Weights of a small contrastive image-text model.
Model: encoder arch mobilenet_v2, encoder widths [24, 48, 96].
Training: muon at rate 0.0042, batches of 256.
Rows from block 6 of the image encoder, named by matrix and row number. Rows with one number belong to one channel. Each number is 500 + 40 x the weight over its row's rms, rounded and kept within 0 to 999. All counts start at 0. Numbers have three digits each.
# convs0: expand pointwise conv (encoder.blocks.6.convs.0.weight, 192x48x1x1, standardized in use), inputs 0-47
# convs1: depthwise 3x3 conv, stride 2 (encoder.blocks.6.convs.1.weight, 192x1x3x3, trained with AdamW), a 3x3 kernel
# convs2: project pointwise conv (encoder.blocks.6.convs.2.weight, 96x192x1x1, standardized in use, transposed), outputs 0-95
convs0.69:465465536522448526482497469556444429512518478499541521492526556589506438496506547506499436520478500522555447462429459578484495543469493552494565
convs0.70:528547463461412491501504502454495466508439498464536516426486486464449522521576491464516524605523500506552535439576542512451521486538487545488473
convs0.71:564552465518452456440563504578562511520502514520427511482573530473459491483552494503431421439476515483518528478500507520465454530520535523518442
convs0.72:556524496430499547482520470548568488516485526546411483464524540508462553434459474499467463528568428514444462476499550524492493487557482518488573
convs0.73:554507530514545514544516404478503463533529419488522589488513500467498520501493443469486477531508464507467382460543539451561549510479515513502541
convs0.74:504513462565492430496510488473491512485509496563583402489511521469501516564465514495498502480486533429550451517547589564514455420469487506496526
convs0.75:465516511431545506516472523482485564464455476522495511504450522509452503555592487480457532594490392551459488521470537516502481531508565489441498
convs0.76:521464581469511495486450530476453498539505537567459523469453479464436461474565516524523528555561484459599500461563516487490491544488477496470424
convs0.77:474536538507512504509508478502573500554506434506510484486491495516505580503473493614519407483466491461450401559498500487519478567515507437474479
convs0.78:512564464453508485519541484395496469536524507518482568497523563499432470504505445491522477571479507544518568483504466507518475428509457451592506
convs0.79:552505499497539445508482515523538530515437511448486465455513506446553507500478510518495452444422583521522526418509502608518484557512524559471465
convs0.80:402506421502465524507503522589593547467436508477467503527471523536463469523501586518532504480534424510506531431491504496515447513504486528501486
convs0.81:504546395555509482531487511515546543503480528459544493487510494450500585526528503476438461474504435526517458530484457473499567529579517444466431
convs0.82:490527500517466514562475516556518489575464454535543500521529576525472545518511469503496491454514458456509454469438551367494509504421493481498548
convs0.83:535485493462482476533493424467491554474460519492532456539529486466493436479520567587461401525491434518504566497551503516451585504512507537514491
convs0.84:559524463444530576484515502479444523468453575526484487428527502497499466597510542545466457497498471526511487477495482518425459576517539432521521
convs0.85:507557436497528460501579538502523506493491530459467530499501423479460486541547551527449506490533572521483439467507408445472509587538529461478514
convs0.86:540441534462460499541563542470531523481445462508500556543525506522427470565427461465463449478489532490515520493484607519532528487498427510521458
convs0.87:557488447500566523502521460500558497442502535522510441440486436429477456531536506522459504484508544518539436501571489455432562570486495476536532
convs0.88:483527522409449527565515548512466511507465444497494511544483505458506551465497475466498383480450491460473488524481547544511504566519581514573488
convs0.89:468527518512441501526446484491503547474512504537479481466491448556468472502536586492450513531471484454508556560581527529390579479449471491505484
convs0.90:534483533506438410463533541512507567509521541487464540513566463422526456452464498455512509474494456512500526513475469571538432479490487513534597
convs0.91:503489498529519478497516475474627518494496494528453477520459444448536516497576526556464496483444577529474419474514497474452422522557495499543494
convs0.92:517497547404447458533589461452483521505464470473482544579482450520455495503464489558436507542542478500462540499471493518432530495539558486547495
convs0.93:538432519472477499487550531473533503468500564590489508405474445522507531521549432516465475525445495529518495493549499444479559483461552562494442
convs0.94:444533550511495519523559459520545524534487411578460475495567558447446545564449469467518481470478429474477510487503474468516539573467501497496473
convs0.95:564509488473540508502498485483499441506509442452525618521553505517522440486514443464506442541572455477555410465486522443521541482539510502492513
convs0.96:539500585483474527502497394523515460525512529484588453550489520474481500547444410460513451497541502516469463531539496414536549520473502496506505
convs0.97:430468454495463421490510554492507414544498552511537529497463540554517518533568456550488530486505560430474478490463476483542538538437507492452550
convs0.98:496463564496484570589507474431503500530461499504542556500472545521467559510493452490549507414491497443535475454550501510488571499491451494414504
convs0.99:477425501491481499499449447540491432545491461590470510519508475472477547494575497610533490590469495473541522470511564522503484482474459462486509
convs0.100:494452540545504516468490491495539422546493447559538487479508479509518549481501507619486440462498509447501559485532462501546449583502425458498494
convs0.101:453447530533472487453531465460469438479524513466504529458500489500464473542525518486525460496447491510503471514460609584558475601481537555467532
convs0.102:487590526466481486506527465535491475569497538506463518487485504518461426437510433453448565482535456488470439514582501571526527545470487549527467
convs0.103:423534497441457521596521576550475506521433412567474541487493481543499479487525505517454495515511491465505463510454500456539526568458519452532514
convs0.104:529516519552437472507504490497581524520461515522391517493512452503504498570563473480512396546443544542506465496485528498453507552448467542485510
convs0.105:478451473513561531495502523520459499489463471529586559535505417499496431503528449537532511502450568386508472523515492491563503480551451518469509
convs0.106:446443550535457550533564461441519478521460541453534511504480515569460518505542482488465453466476480490526404470510549542522529585480520484450540
convs0.107:503518430523550553505446499473465553557449456570508487495524478499477530479502461445492493505443540579423543570489505498448492565517471547555491
convs0.108:573528478420493493535555442499543488456517480536571506532508442542481455496485485508512483541553534511462578447465498458429482479534502450494580
convs0.109:536511495412479517448477465525462536568457511480527503516473464507488463368509497441534531547517532507481573440515452548545510542493533529524491
convs0.110:524479499512510524531547550467455534478523477502511583441522455550422445538531436486573457507564461522567470476548515495519490463459439491466456
convs0.111:532517493481454557491557514517531433532459488486429492521560515490468502528503458536423489490484496375528546524507470581456482522497525576500472
convs0.112:525464554439404524441496480477505490562519475475555528504422535544559524517504509572532442473506467571485575477506485496443547500503465519502470
convs0.113:500523489442511482557505406447436550562532500535497496474503512523444463512555502436564586554442461489519459538469484517530491470475483482562515
convs0.114:471552506557503485505406475505537451513502489576496525462519476499459482449585486511528470454534551474464508463487460491478517454593500517450589
convs0.115:515456449508502520501481443474498421539486546462519545543496568589469499497524501545500497437544543440518416433502523471480520498446492525521580
convs0.116:435523463430498519548544481509461477507496554535507550483484531488438462499547517494531447501519436505545564413589535471475493484439460537551481
convs0.117:503478475508508490524517431394490464514411472536546499546440539444471525488553514512423485610495562502535530499491497472534510518491503535532475
convs0.118:470500497470518532553504525466513450458495541430489528469517562556434450570475473491470534520497437521545556500559537466517458505496430543560428
convs0.119:586539491511458511520521445484529477549502511517475511490488519495455437551495457439475474542443562452491477491494562497493519584434441521594506
convs0.120:563473431477473596509537442445502536492492489465476571544443468526537529467534479515505475557515512534456564435464513486536503501527462506414515
convs0.121:489425497437537548529496487486444506525529420439453552453423536506533505477542477508440559541511442508490490533515484530498548483525549494529587
convs0.122:504452510484462582559519451474533451515504593456547502549476517499479614520542475479478506441493447453500432475466489527530491530492528449513529
convs0.123:518512485573394456567566493487533523480464529537479523485529495549512503588495392517452488528422498497472482525468534457472466519496486523521516
convs0.124:453506444465509490493435479516483502455459512444456497524453577449520485478578529505547423480533543464581508554506477454515529544527527562533549
convs0.125:530441461501457483568535556472504518410562491536391525444503560482474482546523442507486532559513509503492482524580494538464478491509479496460469
convs0.126:528577498447465461450514460532519523430534498498548473489461446541525508445505560489492464498525507534427575439540522506404523482572507505491480
convs0.127:524455476531487489545540541524466496448493525490527546535498440515504545450470406531582487570516488415508396469548529466536483518501477484495517
convs0.128:525553503482418463428517539529447480526531487511454529544475481583480484434498581521514451552532529483420506474509532439503549522515439494473516
convs0.129:541474529484484460536418523496513430508536540438488538500496489444469520554493499460593459418491495468444506515490558526552467571461551499528526
convs0.130:524571475471460512506485503533583504495393459435530471506414497507456497477463477532579553473525498520549546501491544499471519524532510455447552
convs0.131:527527450513505387467561426523537496435455482496549464467521488529506504525508561529478487523548507525434542450516525478445523510580472514484564
convs0.132:430511496415458465485446486467457503558534434503436519514547514571466532489454490469548551458507509501522487550546480534446518514477542558575526
convs0.133:517519413496442453455537480533480483546504585623493491474546497468499515449473577534503452470484503467523543446466479476522465494505547491532534
convs0.134:551455509523534549511566445483493450556501485516557474529492410460472550423476515579452531481470454438549492529540493522529455518481485456540513
convs0.135:509502524437446525487539447505467452564590552535513551483483518494522511522470421483516528507523437487458468502415457537486511556472435537557520
convs0.136:514538490457464506473579478554461457505488518522522466404502490513442444531556544526516483451548576508541499489478521445574461475544498527473429
convs0.137:496521465443484483479538510530545551483513447509446516484470452536485504375468557530509562568471475486459514461546546561504553472508458496478563
convs0.138:559466528501499504489468549395515525483508539520468456457477526498509458454553518584407518504518497536423517451554485477509509483539528567525448
convs0.139:509521538457500470478552394547488517441524503497506521460525456541468538447457536532519446506500474539470581452558535501474526451593504494456471
convs0.140:541552544449456447532500516489507445496438528547504576450435489492498479536482433508477432529441452514547530540463492487534514495497562584490541
convs0.141:400516600483486554523558522486516491494423454515485574469537473446491459518485508439526495492462440504451492506511466547532504564493541521496553
convs0.142:495442468469491478511467570460588555477517540529539544472533474556447494498512448500513458558568466487507523430458509423437460532532501507530534
convs0.143:525484495484441487529520490461462456523471495582501598546518501520531525498507507498557532535448462416540497498448518518501409497511565527443427
convs0.144:493456509522475484521486554413456460521463468520510474472445508510504547569503527505473541544514481474562570514500472548562475375485529467557494
convs0.145:488440471413509470523475490512429498472462435540535565509448506490494569482476473516572507582550482513494496519491497547559559545526432471468515
convs0.146:432483482465444460555503498516549565431425501581463481476491535540525476514512476516539523479562532500508425585444516537502495445543503479510474
convs0.147:464486432488528562552504490490472602431504516556505569474480472502463551485542485450481503570505465437548521509479525459521498556457464426514505
convs1.69:515529519538579540539534532
convs1.70:469450534497428521536449517
convs1.71:482481487539548433550483451
convs1.72:445455508477537565535467528
convs1.73:516515500523569556520553547
convs1.74:465437460462486546513559515
convs1.75:444461527552521440529524530
convs1.76:548562545536564511519499482
convs1.77:432524525459558515465505545
convs1.78:480531542469546570474546522
convs1.79:486450487521441526489436449
convs1.80:498516569545460449520459468
convs1.81:457481465461461496567500442
convs1.82:525549519531562558519536534
convs1.83:516469543455516556481428478
convs1.84:505441511522424470540512456
convs1.85:477473499467497492451419445
convs1.86:508533523508560562489530565
convs1.87:435485452476473457469499441
convs1.88:498442430462499515460532543
convs1.89:493426526551521432486520508
convs1.90:452518534502549564512556530
convs1.91:494543474474434523496430538
convs1.92:449537441467484542486476555
convs1.93:546545528497499552442443507
convs1.94:532547525540555556517538533
convs1.95:517561526469539574473472516
convs1.96:490460471532552480556549546
convs1.97:507523535539565548524546543
convs1.98:527558530523558557526538516
convs1.99:515499537548558528512568541
convs1.100:546544439551503522526464540
convs1.101:524533520538564553524546537
convs1.102:514569552509568528517520523
convs1.103:534552521527564552513530540
convs1.104:541556504550566523513494455
convs1.105:528549538534562553504535528
convs1.106:527542527535560558519541531
convs1.107:494456540521443580507475508
convs1.108:470450538502570460500446508
convs1.109:507442444492505478495559562
convs1.110:534543535538567545523540516
convs1.111:524530514541560545524545553
convs1.112:525450500520434510511439550
convs1.113:508540531535565555533541525
convs1.114:466523494488542434432539515
convs1.115:502551523522561554526535546
convs1.116:550473453529450485553476455
convs1.117:528540454536522435530486446
convs1.118:536546466569538468539533510
convs1.119:491543544533555545529547535
convs1.120:479540550486429442505524475
convs1.121:521571551543540549493504521
convs1.122:517533533535571547513544537
convs1.123:485472515489537545543571551
convs1.124:584475488528515492440520538
convs1.125:469550545461533567479518534
convs1.126:469495490538432512540469567
convs1.127:458444457499525532544561520
convs1.128:489566522485491526467446434
convs1.129:527538527514573548522547529
convs1.130:476487436464436493512438501
convs1.131:523503463462443551566475486
convs1.132:517490537549518554553563518
convs1.133:539484504517483438436501564
convs1.134:491543537523566548546541509
convs1.135:520522517537559549515555552
convs1.136:485526502537573507520444443
convs1.137:518520561461531455479489430
convs1.138:552503432541562478490480524
convs1.139:497469477527529460461471586
convs1.140:492543552499565563485493537
convs1.141:521537524524562554514546549
convs1.142:509487414476460505511546548
convs1.143:521541524514572564513535529
convs1.144:506533530520569562515539540
convs1.145:506423515537441525511451514
convs1.146:488430463512482455514542559
convs1.147:507457520541419494518446524
convs2.69:515477488398489484538480475520454526499513493451495531467508502446495422556456576516422491472473484525540476503457492441503504513492498553523472574569458544515472539565569556521477504556507581468537514596557484532543459506478559417511463473435472458504484502457457459544535493500480448486
convs2.70:545473529511581544480528519511498543509588525408485474465505441489509537557541433551566533446485462383510426507526500549474586468450537529514460535464525553506570504501514460504455474523513483509441496484513515515532477462517493513500454549482500527534521585555536466495498462496455426516
convs2.71:488484484461504495487556500526537417598471496484455556564420537540444506494554494485427483521507544456511487459543534575475527450467515463491535499546486546522445462490437560525454395519437514514538484459445481502537497532447417523548542440470489517497546461482503509476521527449470459501
convs2.72:525462472523478487419478486453393503522493523521449476498454427489533515486513473442462511495384461476562444517523496508498433453514506511514494504483444485542547467471470430482485550533537509478458457521458530511427400531442519443522499491530540481480466535472474501584469407496455499479
convs2.73:518511516547518573486552563518496477516465478606438489523549502537503495532545489451435463507529506548503501457524450573509463427525507531468467439456563517480527490486394478526463549484499508507540505472495474479589467581470496501538432512515434499501522490444526504476478431454453582527
convs2.74:470497502517496449525554561511482482415563468418512481493427541487508552434510547404545569419422541500481501493518504459505476507511511554550530522448550456506520466500563418479488501502458462548513477476515507552501479457492451562545537489556489443474486487568512557466542484506471467447
convs2.75:508519428455481489498419561484549540491467556528560463514538491532470494403561491559512515517397531535448533487458550479605458511488512468488521488580479472460476469554538480475556450469487485437521481479520545535450461463519488531459490524477554492459500497437478523492584481451506454486
convs2.76:491522475489480535503491428567528554543458434372511490533479570572527463502438513461489539462498496517442585498518544488490492577526457536523548508503578459499549484528510517514470471502419493515525513477482452512550481484536534546483478516555506552552487494403475460531515476528515514589
convs2.77:471482490471489425545471503604466537532546493424498472519478481467517475547493513522485568464487552423527506538494500474524499482430493505499448484413499541494525504523528452539472506548497420548493460555460448476444495492527477459461478505535505482490457619537483402438488420535525520525
convs2.78:492405561455537489452543489553537456545493491521553454500493495551540523543494470524505565566562522437494446523486541509475524467510500398504499541573466532465500464577565539519555476574495481517553516486427510463557472456469534527473446521491483488531473516564502453429465511529459459516
convs2.79:519527420556514478526508495512641536499475475564530517510545531485511488536552486424450493531508457536435516563540517465480469473420488514499504591494523540491482458457456529566522572441464436493509487522555537439448512498416549533454505535495517496515517442470488500523505519451542520478
convs2.80:436507540452467485472441489572537501560493482403471541467537537531490420544523483437470509452541520477431443531474482585514514464503502492485537511470513515535493564489474514476495414526458424549496511529495442510486602508509468516551535470494495521505516488493470544378448553500514527496
convs2.81:532508438607586466505503481475532450554500513527466551490573516569495485504471546464404494462428471503418511539474483487561513481429475458497428483504431503504495540476530591507513524492471487444483464516538541423462513522502456523500453462490541495509403460466514513477531527515506471516
convs2.82:536619593522474568571527473509417508561539539514579493602505504442478555545498459490535466448480549502431512521493490485527536525506450447498480500514542522519447531493531523542551544544554535494521456513550494520490449449498444523483491511515475450501530468508521527551529471577508533519
convs2.83:545566526502493460458503525510450499483496472570550501512473537517515504518526495561380487518502414451521524450535450457476478497554531506525483457471505439547560467465509482557491476510490432428461413453510551494538498444436478467478440576415520531522446475504525503471494451546493544520
convs2.84:508530501526470548518458560496614498528476523446534471468555496522585455538542521500509482516548500432446540550502516531495508510492476548486526507485492482463445507546536495569530461492452484573509494509545537494540560471440606536513456474499487456597548468512507538444410462464517486449
convs2.85:568487475544511457497480533524631506513481473509475505495551540506528484561548555526495478500505526564418569499542490511596528488489460512487534576484445542489510532422539562465548610510460479468487430544555507476477531459546522542495532473490501489524521471479502523507451556458541459494
convs2.86:513495563458504511503435463501570511514537559527494570476490490532475572468523508552469512479545529572508482513509523496508553541439529493484478550463505508527429451543544546397503493498570488511535528482492440480474531466566452515484528521443409585464538529507537496572406503522518462541
convs2.87:507459466529496520455469540512565510508524473499480454523516510581476506598512543537485490447593528517429538572529530476558492422467474463467512499550415458519478502538530506497575520579435479561517514494520507464518523422490552497523493423491540426500441444509469532519439476510507491495
convs2.88:493575512528555518489474547483502465465525551518497463492424451514448484457517461492528505485497550586497547440484500481515419542531556514501542410546500584479556495468479607473473574489512530489538515458538515491448479505470578481503491504552479456524504457497505491470447500560550418440
convs2.89:498455537507542449517457488510469449479475518402510472467490499485491517456549437417500506560489509441491513540459438498479475504461500430526496442487398554476446553508513512446497499571529532427523470566434442489523490424429452426465509543480541512490474495525470449478504506510489572487
convs2.90:457364498479438450503456514518486496504518486462539508518508477567401452443480509504506439398435528464521482506435481528475511527561534461515469516513456468519481521491529531553583498461491505527501552509586478466498511515481520538597526472462511488513480489526546532552464451541546462533
convs2.91:489549503517510505461443552516503485512470473559468563467484528523445453594496530466489477519431525508497546533487582580526448460520495437467524562484474537478439527438525495585549589535472491466533457444491506492492506475568543539469508490505554464541472475487537505527519532568586561512
convs2.92:444520481499589489538531482472528483529539458448530534519510433464454468479485515471512490442433575479449466556420555562486493483513538428476413464463456504483510419479524521496500539510512525437475468583546530497430499437446498454421473518475511431462450495472494518547473507483486488466
convs2.93:526498522490517425549469488507494499444466555479533503539473466460537503462482532476461480509381526494507538450537384526472555513459507497509522445542523502452550570486503519498516488521523507404441549504478470507445413514560439508440558551506428471515520507481465482546581516542512511473
convs2.94:562507474493502503502510469504498604564515460505534513568479462497555449572488400560512472545512509508554582455482538548459575527492501528455495449458464519455475559468438490518428544445492464545525477503448542542426476513519517460499471445536488514419494454438498512488474525537466488497
convs2.95:467470510479499490438497515573497406510472474569456556455442500440519450616531438500534499472464560552512493534487511511488568485513490421525469513502537530507462454525465470461492510527451543444488470536516461517468528514460523564576525497406554506480541414490481511530501466521434517481
convs2.96:391538491501544500479480548458490480574537482426426510498499464510517556530419456458459442423446519558417513442458507541499569481459393539490529527486557510463494532464488538512457512497529530476543438462455501470532452454492487531490481538525502527526520540459510528432495480541481518502
convs2.97:485540572544527519437565498500504526522554543497501452571599538413387551490502522527476560602446483469547465567536528469497468481519562509503439500540503467536511514476507436520575439460465513456510478488493495453454551494498531554499566504491528505509501507546469488497511533507466482530
convs2.98:442529517522509549536521519532508527587489497534495566472544495488525534529416524508523481482526471571422498441412485476474471450499487486492532465493471487501456473440528497523540477557517517514535480581500510568477524487518438518580574557609502456536540512490547472516522525541567482582
convs2.99:508455491547555541455535476549550479498498481519464467561582554480490456547520524462448454508437546519438619561440531458542524481498500487486555542506460594500503539493553542424517518488470475501542505473445524478485514466526525542456549467460521544441440499507452527586507522474487504485
convs2.100:537458489471479516481490493561521522556524490463449451540506534514536516536573489452576532526456490497468434501530493369555544501513461466464460489508505448486575511470516488590503502487570575477535480533485484498494513484470518530480446429535560568561511498429466478449545462549465469548
convs2.101:452496522458534474434428467462522540460453470510503465414529437426534431558482546552512508538505542539518512514524548489501528556495583469529531490525470534566530549507516479504522504489509507557554527532493481507610425560479470510530462500475525567572554548448552475542508515507546521518
convs2.102:484498546479486462540492505486508459504502533527482481499491503489512523419509534496525531602562512505479489526443533514488532505458515488513497528470594549421533412513515479568482488511555560483538487467538468532515541502581458526558470510477518496557505509465397459550514411532397579484
convs2.103:554534563514567641501534483525432557518462555569602556478532585465442502511515508503504513482548495527494487466513522536550507527438577498563498490506546509503523480474544493568548485528514533571484527505492446496534463514468467454452486450460487505559517486464531492507491458487456503456
convs2.104:451522484477558487548500450438505538464486561515540504466502508503465518541446551475527466518582537432489484514477429555576517532515506559512511503558500484487442492559512489549531528457557485530557505544495464530506437585506466518506561522580517499484504578521454575502449576507536563449
convs2.105:456486521418487483486508594448499461511562568506501454527493538457529509427473540545485473484494544539478524517504478483529443464529612509536508523491465469489507484458508495542392384559477560477505475504479525527491481596478497476522490430464491492450541502468511534506557451466513558473
convs2.106:510537446552503414491511522503498494493468471519487437529550513476516533454471460461476489453525509514548392429476496466451509497471523518486528543543559535528476575521571498491467521461548547488569475518524470507549435566538504501602547555509525457573543488442551512438486506537566486530
convs2.107:424532443551543465514444467457524512546460499544455534552562542503486506531443511524472502542497504581485432543431523441542468461458450474513527439523475491442480504594500540498528621439506522502479445470427495489481506550470546522492519513497444527533514486475541512537445518513482568479
convs2.108:586542547520483439576536547509529468500491454520509490474480477471505485563468466430403485503420552505544452441482479466537482500533447478457566497495524522513581465458487528583451533560548478420506521467498518536486458485438575493516539505547537487524516502474496494571461513525568482485
convs2.109:449502476498512495416530444545511509540504477501517483521487444479500491561458531584477495474468481484436440498495444438502496520433471514509499482524511470417464489447460504522480507461522486493418439453451474551475484511516403531434446578500473485425528505532528453362519503503529501525
convs2.110:520522454455505524532518514594538579622504449493452451464511495471542486479534549473447532463560585519494463528531562465579548470538534524498483464474533550489492473413475478477563498446551500501512502505515464533525501450476486556542517516458434504491481464492440524485506470540587519536
convs2.111:534461501458488485498546516533505441490522525513475564487424500572519527488544580502551572515455481546571546467485466470400510523500498440488494455588509448535440460455475469515493466503454558521539481596581524486511505492535515535469493457466566525513563462485497474501558542480459557514
convs2.112:425543457525542515515592544499420513517484533523490507571503447465519502514508515542543461531606410541473518535539450470480473484485456439525514531472398462552471550550583519561498517538488543501444510511502467486505494504492539474513510435476458494451506512522535541548466531588506495481
convs2.113:462509565460479470482520517488556479562459503590468477568464569541470518497479472511561523575571463552515584452463528444484469510524547482574471526482520553442525570561500526430513510562575528490504587490513528484569484506523502471477476495559488472510494446462509516473503492544539511452
convs2.114:476468521515499479538536507487474556484492537493514509524521526525529527484470416524403456525485465491537535463556541453487427503488496510452417432498527435519529527513501535492538537473523540513510464473576560501527518493438530489489478575486539619483426502509466485473460414601494557472
convs2.115:579447508515494470539497512552577580521518552521529581501529555473429480513448540481528493499511458498606484497478456487428491472526441563517532514522520468513519510516533527527512468487493542443545491445527476510500515552579554541602571493481492534529485466531489535539496567461541456555
convs2.116:486492515526538547525462524495497515461467562503499471480491490510521535478494450572544494551525520509509451528563478471473554496542471477443422559457501518521504486564532438491480416517482510562556464474546493493503507385462478502500505529497490491580523529597474448384426441471497447492
convs2.117:544506526550469503376533531459411505520497482535506462493431528539565523486479528459478536553585441490550494555571481552419460506552480488499496485486510477516447476489545563443515547466591535549514501539483447520544541465436491539451477463521536472491530455481479541478511539489493534473
convs2.118:530501557430498531535467494487468532490459489493521488478490451519567538462484497554559507490561467500544475563513524441412469503534459503501450567522516498473485492458480464492462468529518501557566475515517490445528448404473558514453452532516467527587506445571463475428421480524520447579
convs2.119:538486580540580499406539505499502522492450564484496519534480436509546488490580485480487457460470434417517508497486419500456479476520463534497527557537575543487553510550464494476504511500497512551539578503551483543488434481480504581497451505452446509426543534515509555575491520497460510522
convs2.120:478494446428462553525523500518545496463541462437564447454529562494559466528496527491573555611532516479551558428480449463502494511525487477576540513459539502500458463507501533510469537531522500529542461543507573538539523496468481565575537463565535525544522511488521455443508516568498477462
convs2.121:520484460446479502508492433573492517455553549461486565436463497551469483504489492512498532480559428483516511497441501527558506474504499541498473497543533482529498525454554422531544591497418493519501487569448473505468568524510470520531566532550543571508556580523539444510533500566416520486
convs2.122:487481513447498457493446554525501466488526439462528503553526452553478539492499485470605478480488446531457527548506502525498430473458471571509478467521555543526526501444526545508496512472513554506461508542485513501529537500467520488558570593558538472524504462591581446453529525459549554593
convs2.123:470570492514470509505515477507432492486558492505478582581480479577506504519540505524494444462460488401513432538492536552484579504435419455524551496539570501534565542559526494524518476460489515570466509543501499506536452507454498543493537507518489561487477538516488469486547533567505398471
convs2.124:528565530522556519469523507502440515483476579485511518523515470523442492551574525450506561506522492508531498470539441552485518476497532553502455491451501478551450512537465480473534564459521481592493460486486523457489490541556532545535543520574460482481377529436578525529563461524480580478
convs2.125:524507469401483497519521486497463532508525448492489482514539450472505583502503561491607417429533516486540465503524504543503574526429467492579497529544502470494574491519543493521496526471483439474450515489435502526553430466487454482500542461560495508500521494535418486524564472514564419524
convs2.126:615630452568545445512526515515519501497462449485533480483563562522518523543495547463524509549499507488485485428537492501497539494522454516489475514477507482539523516424505582471473552489536443444515470474536526487529497478455510444453532502510550503549529452489532549593449480500563567519
convs2.127:507534509514538602475546501454411520519518455512471400532418497527540499525448436470471456499446542509519519566479498545419575478524501542517511444521525485503449435518446462534454442516500549516532532491528488445515485539511480489529498493549416528490445471519518520582444509517448468484
convs2.128:477578568538505505553527500448495484478491435474487491505477496505495468437526455584544479548572547497466497408482517481538443507500498569480529436445464551594545481486463489490466445407466501496469498497507571482532492491458502453543455556471508514467524503500511587435525515549437478529
convs2.129:485455512431469482506429527420486453487513453530474506529504429486504400559445542503517530532494533525466554530554475543525467535605472562530490556529513530482496487531465546575484438502511441481483460482560473523523523475449524548510486504536419531422494516511512476592535481468504552483
convs2.130:594633507591468423510551525507518518498450482461542418452491552523519510550478528456474471531439467505496500445539512480486491518561506506481485519479535516542586494423458576482491494530517490458490513492551523466545483488461542433473519494502542487525530483474539554577471518481564511531
convs2.131:532511482572484494583544512540567488486448448506487516479571515530490453559528569474566442488511448502492541486535518498515483488515470473499494508533539473550455520486562557443502503526471521400468521464539534467530506495549444469519528472528621489566468493510519499566472418436550553472
convs2.132:431481512517499500482540538493541506489537590521546459441452549510510470489499475500575568539531582576495486500458463480454474509515451542475498511490540471467420535486523495487523525569568539473461539540526441535452576518594447525542487463451552485544451592513490513527541507529514513465
convs2.133:555507485496582502479477549496490490468448510508507441508540542544424451526499548493583447460549534437525474596507532456456527436566492497497420524511455536551467502498488486536496459507538507493399541483511478542440493486496508493526530452489590452496501490467461573507556503423496555477
convs2.134:497449502529458477542442531504508509463488500518557452458439598518503518568526532417505505540450473490574508539601511485600466496495536497485540475519529467483554491501493501540468533470525548552485411581514496488524432494466492517472584439521509492522488532526516458408460537518506537518
convs2.135:473512521512531505421570516518432519499415556479491480511513464510493474509528521559510536526503549543449566493571463542523536469506456486483476438475560481515545544521483444537544548484471567471483525555527517418453531538560491403572467522475498455544479537562533509462543474447451538552
convs2.136:497553509560445506535484477499525492546461478472471528484485500508558577544446521466504527457521451497520412417449476492479416510464535520465527496544472535466513486548474441473452456412451539477505509430504541449436551559411521528422523531472517538468493484458468520575553483506495472513
convs2.137:472561449479464514553523464529499463525483446482458506534486534473469445531458484589492405462514538480552502456505556512485490444520563491501495510471502528550523519535478504479489458463459494531524560481430508475458533445411432421533489480587492539466489488573552524455541524472436424540
convs2.138:464458480515535467535463519507422474500523515526531508508547473489485432418481461539510526487471515484478437534463394482524450504446451511492443472487474470514464458449518454449491552501489429480389450533402487533476478530513497423535535515514511486411485527483498445539585453512489537499
convs2.139:443503500497474473479482510466494477514492505485451504529510474451457555464447467420445519465549488420490509507487498461464460499555515510534461541474439536499467466492553530532532541543574519432418471565508442531464472456482408488517556432464574438437509500539505461491570467538425480479
convs2.140:504538512528442480496444497533519460465469512482530508504522539539539513518606448543523598495559501437485544526481477619515548512480489541493509595545527533495473541511509551502549421510459463512503585526510513522492511457478511489448511568485502501497528512445471459561477531395529553513
convs2.141:426489473502471485503489528517508515491553502493484516475546497515501513520508516557534502536524483508570551509470512580455499576567566564539564513555555461484494538446514545448498527470461470406541466508488467447475517542534531433472498483432496412425496536493408480510480429488458427526
convs2.142:541546495540521481499489495457446460474439553470456485505475450527468430484486488470462480528464524511488537506473511496513527550428428486367566441490515496485495473512457540523522460456546537531525449491486490485464596587524464522548487470498449451520516449506422526403446462477503534476
convs2.143:556449508578522567447458432517519455518513534470539496514484497430544538545605459508482507487525499549542515415553508490529457523573501457541561466449475539511509487509525546451504504549524476496513537549504601508474570527485512438558478525511531514594517484513534517491475561500543552485
convs2.144:474451499586479471470467489493523533509462441564527525505446529485504482504525495420489606559455447487452505511455516474461500506546445538526431490534454523472567480418445514560497524499450446597564531514513523476518433491503457443508494467560508565530512486570472521449475474486470473505
convs2.145:480494533500485528576475542506515479528518484613512470490535464469544541459576515543405519520609502547532486478539418489480496446426516532520463532518496489547501485488498462528470487588521417456472534541503485489506501584457529530452531539533488517439459516533529548433552536475502482504
convs2.146:559483555495401536571513535503507524502510515458463522443511508463462549471513467517501450556486511477474460522480491506568528463510529531475546487553455468488602431539471487506522546471512538543490517518430492563529386531455551496544532520516441448533512467532534506419528457492547454430
convs2.147:455453466479487547536539546453425458492555432517468487506469435471542504503583430502484496549503495459547521545541486508468484522451493498499477480455510513502414520555536518528567502577530540507448559494479521418436530466428471486494473451524492488540526457551559541481462449494477403465